config = dict(
    horizontal_flip=True,
    method='moco_v3',
    arch='regnet',
    kernel_size=3,
    projector_hidden=1024,
    projector_out=256,
    projector_hidden_layers=1,
    init='torch_default',
    residual_init='none',
    beta1=0.9,
    beta2=0.999,
    eps=1e-08,
    steps=6100,
    epochs=16.0,
    decay_fraction=0.3,
)
Rows from block 11 of a small self-supervised image encoder, named by matrix and row number. Rows with one number belong to one channel. Each number is 128 + 24 x the weight over its row's rms, rounded and kept within 0 to 255. All counts start at 0.
After each channel's rows are labels from the 100 images, of 14848, where the channel reaches its highest value: "top examples" is what is common among them; "lies over" is the class under the peak. Only what is clearly more common there than usual is listed. The data: simulated fluorescence microscopy of cells.
# convs1: grouped (6 groups) 3x3 conv (model.blocks.11.convs.1.weight, 192x32x3x3), inputs within the group 0-31, a 3x3 kernel for each
# convs2: expand pointwise conv (model.blocks.11.convs.2.weight, 192x192x1x1, transposed), outputs 0-191

convs1.70 [126 103  93 129 117 106 154  83 122 133 152 112 133 168 159 155 164 158 123  94 122 149 124 150 121 111 143 133 148 115 121 137 131 118 144 121 142 123 161 146 142 162 138 121 157 142  69 119 156 130 120 136 123 131 117 119 103 106 127 106 112 134 108 127 168 117 112 147 118 125 162 114 102 139  87  92 109 118  95 167  92 166  77 155 169 111 154 160  84 142 114 164 134 102 132 137  90 160 112 105 180 105 124 167 119 124 158 134 125 118 145 125 111 156 129  97 145  85  98  85 107 143 106  88 116 103 114 163 116 117 143 130 115 167 104  91 164 120  84 134 120  87 155  97 109 150 115  94 135 111 114 172 125 127 154 117 126 126 102 116 141 102 101 162 127 107 143 130 111 192 123 128 146 110 119 132 114 129 132 108 129 123 135 130 154 145 109 116 137 147  71 109 143 115 128 139  97 134 121 160 134 105 130 132 109 163 117 107 178 107 103 152 105 109 164 110 113  79  92 107  94 107 115 101 118 135  93 132 147 112 144 129  83 137 120  64 100 110 117 116 122 116 138 106 144  99  94 151 103 116 179  81 112 175 105 114 105 119  92 181 101 135 149 127 124 132 141 138 124 137  98 189 110  99 150 104 125 195 114 132 105 125 136 110 147 123  95 132]
convs2.70 [148 112 119 136 118 124 152 113 109 128 107 100 104 134 147 101 149 107 102 122 111 119 117 118 147 134 128 124 113 126 138 132 106 142 123 113 150 139 137 112 106 129 113 120 130 118  69 154  20  88 117  95  91 136  63 137 130 124 123 109 116 131 124 129 124 130  96 134 122 129 114 123 111 122 116 103 134 109 147 132 188 202 183 145 119 106 124 155 147 104 152 126 122  91 170 117 121 128 114 152 164 109 118 107 105 161 107 164  75  83 127  98 131 124 100 145  75 103 126 118 102 105 109  83 132  93 114  97 128 104 118 106 134 108 119 126 137 132 109 111 119 104 104 129 124 149 104 130 173 131 110 140 124 102 137 144 114 147 105 137 188 103 128  85 120 130 114 134 113 111 139  89 122 129 173 116 122 151 112 121 134 121 132 143  71 124 115 121 105 129 202 121]
top examples: few cells; cells: one or two
lies over: cytoplasm

convs1.89 [122 140 127 108 106 109 135 128 144 119 166 131 104 118 114 138 121 145 134 173 142 153 150 116 170 157 154 132 133 127 129  91 114 149 121 137 119 117 162 119 112 176 135 171 156 153 174 144 120 169 115 133 108 135 165 161 146 165 105 106 137 152 134 142 120 156 130 100 111 128 109 117  89 139  99 118 137 137 130 168 141 134 167 137 118 145 159 150 135 168 124 147 126 133 168 182 112 153 154 139 138 162 136 103 116 129 107 126 149 163 137 108 136 160 160 148 163 131 156 141 118  97 138 145 175 139 101 112  88 141 117 114  98  96  87 126 144 114 132 113  96 136 109 118 143  86 150 126  79 144 132 150 132 149 145 133 144 102 121 159 131 139 136 119 141 121 113 124 153  92 155 177 118 153 169  84 103 154 105 136 122 204 141 130 155 107 156 176 171 126 158 127 127 142 108 153 127 150 139 125 148 138  93 119 141 127 132 138  73 153 134  94 119 125 109 117 150 166 159 137 115 130 152 187 161 159 193 123 147 139 109 171 160 168 168 162 153 120 123 137 141 184 145 106 137  88 116 157 103 121 128  90 139 116 129 155 143 100 134 130 125 110 150 114 101 119 121 126 148 128 119  82 142 116 132 150 130 126 135 158 197 154 132 112 164 144 175 174]
convs2.89 [144 150 125 146 144 148 149 137 152 141 158 147 147 156 124 122 117 125 137 120  91 119 176 132 131 127 149 147 148 100 167 145 151 112 124 135 118 173 145 135 144 106 171 157 131 134 162 158 138 174 128 157 131 116 125 137 176 138 151 155 153 152 129 139 124 104 101 114 127 124 127 143 151 131 124 157 117  96 127 150  58 110  75 168 123 161 103 157 133 100 117 131 139 146 143 143 113 120 167  96 129 152 117 157 127  96 155  85 168 106 122 128 111 124 117 181 120 126 141 131 139 144 158 146  99 175 128 119 104 172 160 114 123 154 129 134 125 151 110 138 137 101 143 163 154 153 137 131 153 197 166 186 146 117 166 125 127 103 146  64 102 148 173 118 108 147 125 113 124 140 118 147 120 174 100 131 159  75  79 162 143 137 136 131 145 129 139 146 144 136 106 127]
top examples: cells: six to nine
lies over: cytoplasm

convs1.13 [121 125 120 151 182 167 104 113 102 133 103 117 136 119 147 100 151 115 148 136 144 138 140 135 137 174 121 158 100 122 118 101 115 139 138 140 181 121 136 144 115 120 136 117 133 139 131 122  91 117 102 119 142 122 117 134 124 135 125 135  98 102 131 113 151 124  95  98 102  75 109  99 112 126 100 121 128 114 139 118 135 125 112 132 100 126  97 113 119 128 119 117 142  99 107  81 153 176 149 121 107 113 135 185 149 105 100 106 110 107 116 156 133 158 127 144 161 119 130 129 115 117  94 146 148 136 133 135 129 165 182 171  92 130 100  99 122 110  95 124  96 120 122 124 122 168 135 123  88 105 113 121 116 133 130 152 135 171 158  80 118 108  89 125 108  63 116  81 137 127 153 151 148 149 127 162 145 124 180 133 149 135 121 170 164 164 133 141 116 145 134 142  72 135  55 127 141 138 138 131 134 170 179 174 114 167 109 142 150 146 148 181 170  99 148 123 145 128 116 102  93 118  96 108  92 146 124 146 139 145 109 120 148 126 126 114 121 173 129 170 120 172 114 152 118 126 110 128 106 147 143 161 136 132 132  61  98  53 138 133 140 142 151 132  91 129  88  92 137 101 116 117 114 129 124 153  92 142 110  66 100 107 133 145 145 153 143 149]
convs2.13 [110 123 117 140  83 153  91 168  98 128 111 132 153 135 145 157 106 133 177  71 170 121 163  92 117 129 154  71 143 111 141 145 143 100 111 138 112 137 140 152 120 145 124 161 123 102 111 119 132 153 127 120 116 116 154  92 135 126 127 112 130 109 148 134 169 182 133 170 156 127 169  75 136 146 162 139 114  91 139 151 161 130 107 102 119 131 107 125 125 114 129 181 133 125 115  93 162 113 155 139 122 110 122 145 119 131 101 150 130  95 121 162  88 108 132 105 153 103 122 137 132 117  52 104 115 136 128 144 114 166 141 116 132 140 125 137  97 168 161 131 137 177 121 145 151 129 131 108 113 148 126 138 135 134 139 144 102 192 152 167 109 135 127 172 159 158 135 167 100 116 184 147 136 158 130 132 116 128 181 128 162 162 135 137  92 144 113 127 136 137 123 110]
top examples: fibres
lies over: cytoplasm

convs1.168 [128 133 127  94  93 103 123 124 117 105 115 113 135 155 165 123 124 112 152 134 158 143 143 147 124  92 102 130 119 127 123 186 150 131 149 141 148 138 123 136 172 140 159 158 163 120 149 120 134 140 162 117 120 107 138 205 144 149 136 135 152 153 138  97 103 129 129 135 140 137 148 141 133 161 112 130 185 144 159 179 174 146 154 123 125 129 114 132 124 128 124 144 121 137 161 144 148 131 171 126 130 114 120 131 119 156 155 155 115  80 119 119 140 140  98 153 100 120 141 141 157 176 165 151 159 137 147 129 140 140 125 155 142 123 146 136 126 125  69 100  88 129 116  97 104 135 114 145 145 156 162 115 133 149 130 147 152 137 177 135 122 129 105 137 126 116 105 112 123 116 117 120 189 126 183 132 153  99 104  88 141 182 153 165 139 137 141 127 143 153 152 158 145 134 145 172 146 157 113 128 122  82 109 111 142 145 113 158 135 142 159 148 154 188 190 194 144 152 158 148 106 147 139 119 151 112 129 109 122 115 120 175 164 171  98 128 119 134 140 165 146 132 165 117 114 106 131 207 149 153 147 133 127 134 123 148 115 131 134 121 124 119 134 110 150 120 154 131 146 147 108 189 106 155 162 166 166 144 146 122 173 126 156 146 168 116 169 117]
convs2.168 [138 150 107 158 138 154 116 145 110 118 101 110 140 134 105 145 116  98 167 127 126 144 156 153 105 107  96 154 112  79 144 140 129 157 125 105 155 138 162 118 143 127 122 134 131 106 153 126 103 157 137 150 123 126 106 102 126 141 111 102 104 140 132 114  86 134 138 134  94 137 160 125 151 167 174 167 138 111 161 144 133 123 107 114 150 118 113 140 165 154 141 136 132 134 104 145 135  93 141 148 173 136 147 134 135 138 126 158 142  82 125 171 138 128 137 165 158 141 111 160 138 175 107 105 115 145 122 105  87 158 111 156 141 102 126 159 101 169 113 112 150 159  86 146 122  87  94 103 142 126 120 125 129 124 125 135 123 128 204 110  47 154 136 118 109 106 101 141 122 114 115 161 127 101 107  74 122 159 125  71 141 173 115 115  94 152 125 141 177 141  74 126]
top examples: cells: six to nine; ring around the nucleus
lies over: cytoplasm

convs1.122 [130 144 113 147 133 149 143 161 199 166 133 149 176 192 196  89  98  92 125 125 130  91  86  77 145 123 142 117 101 117  80 104  86 115 126 137 141 135 146 135 162 134 139  70  90 133 115 130  90  87  98 148 115 158 140 139 140 153 135 139 137 123 144 104 121 133 129 111 110 146 145 154 155 141 145 131 123 134 116 121 128 133 122 132  94 100 149 137 107 152 107 117 112  76  74  43 131 110 149 136 133 139 162 105 151 126 126 140 115 128 143 131 126  98 154 114 152 113 118 115 104 112  96 115  81 136 122 118 114 131 136 118 131 129 142 126  93 117 137 153 112 133 133 138 169 118 169 197 198 209 123 125 122 132 106 150 136 107 153 170 163 156 160 149 147 108 132 138 160 139 134 130 124 157 124  95 120 156 130 136 143 132 128 126 154 134 127 149 136 145 142 129 147 112 126 144 144 126 119 129 109 140 113 145 154 178 164 140 125 124 113 128 108 157 128 160 115 123 127  85  66 111 158 135 180 139 142 110 138 144 134 120 112 120 119 137 112  74  92  99 127 136 138 150 123 145 125  89 139 131 107 146 157 150 156 153 147 173 144 157 110 122 133 135 142 158 156 105 113 106 156 135 161 134 141 155 138 140 143 126 144 131 130 158  86 141 144 121]
convs2.122 [122 136 100 149 136 178 106 137 118 128 119 113 124 126 137  98 111 115 112 122 115 124 138 131 104 124 182 128 150 128 165 143 132 156  99 139 185 128 151 149 125 119 118 137 133 106 190 118  80 149 157 134 143 133  90 116  99 155 140 146 100 117 134  90 128 137 158 121 107  83 150 120 131 145 178 158 123 117 115 145 160 138  88 107 141  88 119 157 141 116 127 123 127 120 142  93 149 112 135 125  97 109 114 113 110 118 131 114 147 132  92 143 108 110 125 112 157 154 116 157 139 123 142 135 103 118 106 153 135 159 146 140 109 113  98 132 127 148 124 109 172 151 129 135 128  33 126  61 133 197 117 131 145 118 144 115  86 126 193 148 159 135 167 137 145 130 131 164 152 109 134 105 164 120  99 115 121 144 141 110 156 168 121 116  72 163  98 119 157 157 133 144]
top examples: few cells; cells: one or two; long thin cells
lies over: cytoplasm

convs1.22 [128 133 143 137 187 147 121 119 109 139 120 136 117  94 116 138 166 148 129 142 115 166 171 149 105 144 116 157 153 138 133 118 135 108 114 143 137 120 125 118 109  99 119 111 128 146 128 123 148 161 140 110 138 140 118 165 143 136 133 115 125 112 119 112 132 109 103 107 114 134 110 136 146 125 106  96 116 108  99  78 115 127 144 109 117 131 134 123 114 130 127  91 125  99  80  86 107 146 141 125 144 146 189 208 155 111  93  95 124 121 123 144 181 163  93 132 152 135 150 133 136 121 138 127 117 108 126 133 109 172 197 153 113 104 112  96  99 114  93 102  96 130 133 132 103 128 120 116 107 124 127 102 129 142 165 159 129 156 127  91 106  99 101  99  87  70 102  61 104 110 118 150 142 119 159 172 131 117 131 116 136 132 132 143 171 120 149 147 129 114 132 115 140 207 143  70 116 116 110 122 123 160 185 139 136 139 128 135 140 127 159 176 149 136 156 148 136 140 117 122 119 133 106  95 109 127 100 131 106 114 118 117 129 105 111  79 111 118 129 122 165 203 147 158 132 144  91 111 133 101 112 109 133 118 112 109 143 149  90  77 107 140 147 124 129 168 125  88 107  89 105  89 130  98 139 122 138 162 143 110  96 113  62 117  92 126 126 136]
convs2.22 [128 153  74 166  79 150 105 132  84 128 106 117 157 136 162 155 117 129 162  91 137 114 145 140 104 150 185 111 137 126  91 189 126  93 122 106 120  72 128 135 120 126 105 151 115 102  89 118 123 139 133 127 127 140 166 114 118 117 130  87 127 149 142  91 148 175 154 147 138 134 158  81 139 149 153  96 104 134 141 143 154 153 139  83 145 142 116  97 146 136 102 126 145 119 130 130 163 114 126 157 133 116 121 125 122 140 106 162 162 115 111 150 112 104 142 120 141  94  96 148 134 111  95 128 124 181 129 154 117 106 114  83 144 138 132 110  75 168 126 119 136 158 130 146 143  99  97 119 167 165 122  98 104 106 122 137 122 142 158 139  71 133 143 142 149 137 171 150 101  88 151 138 149 129 118 103 103 107 147 124 165 149 148 131  98 160  87  99 145 141 147 115]
top examples: vacuoles
lies over: cytoplasm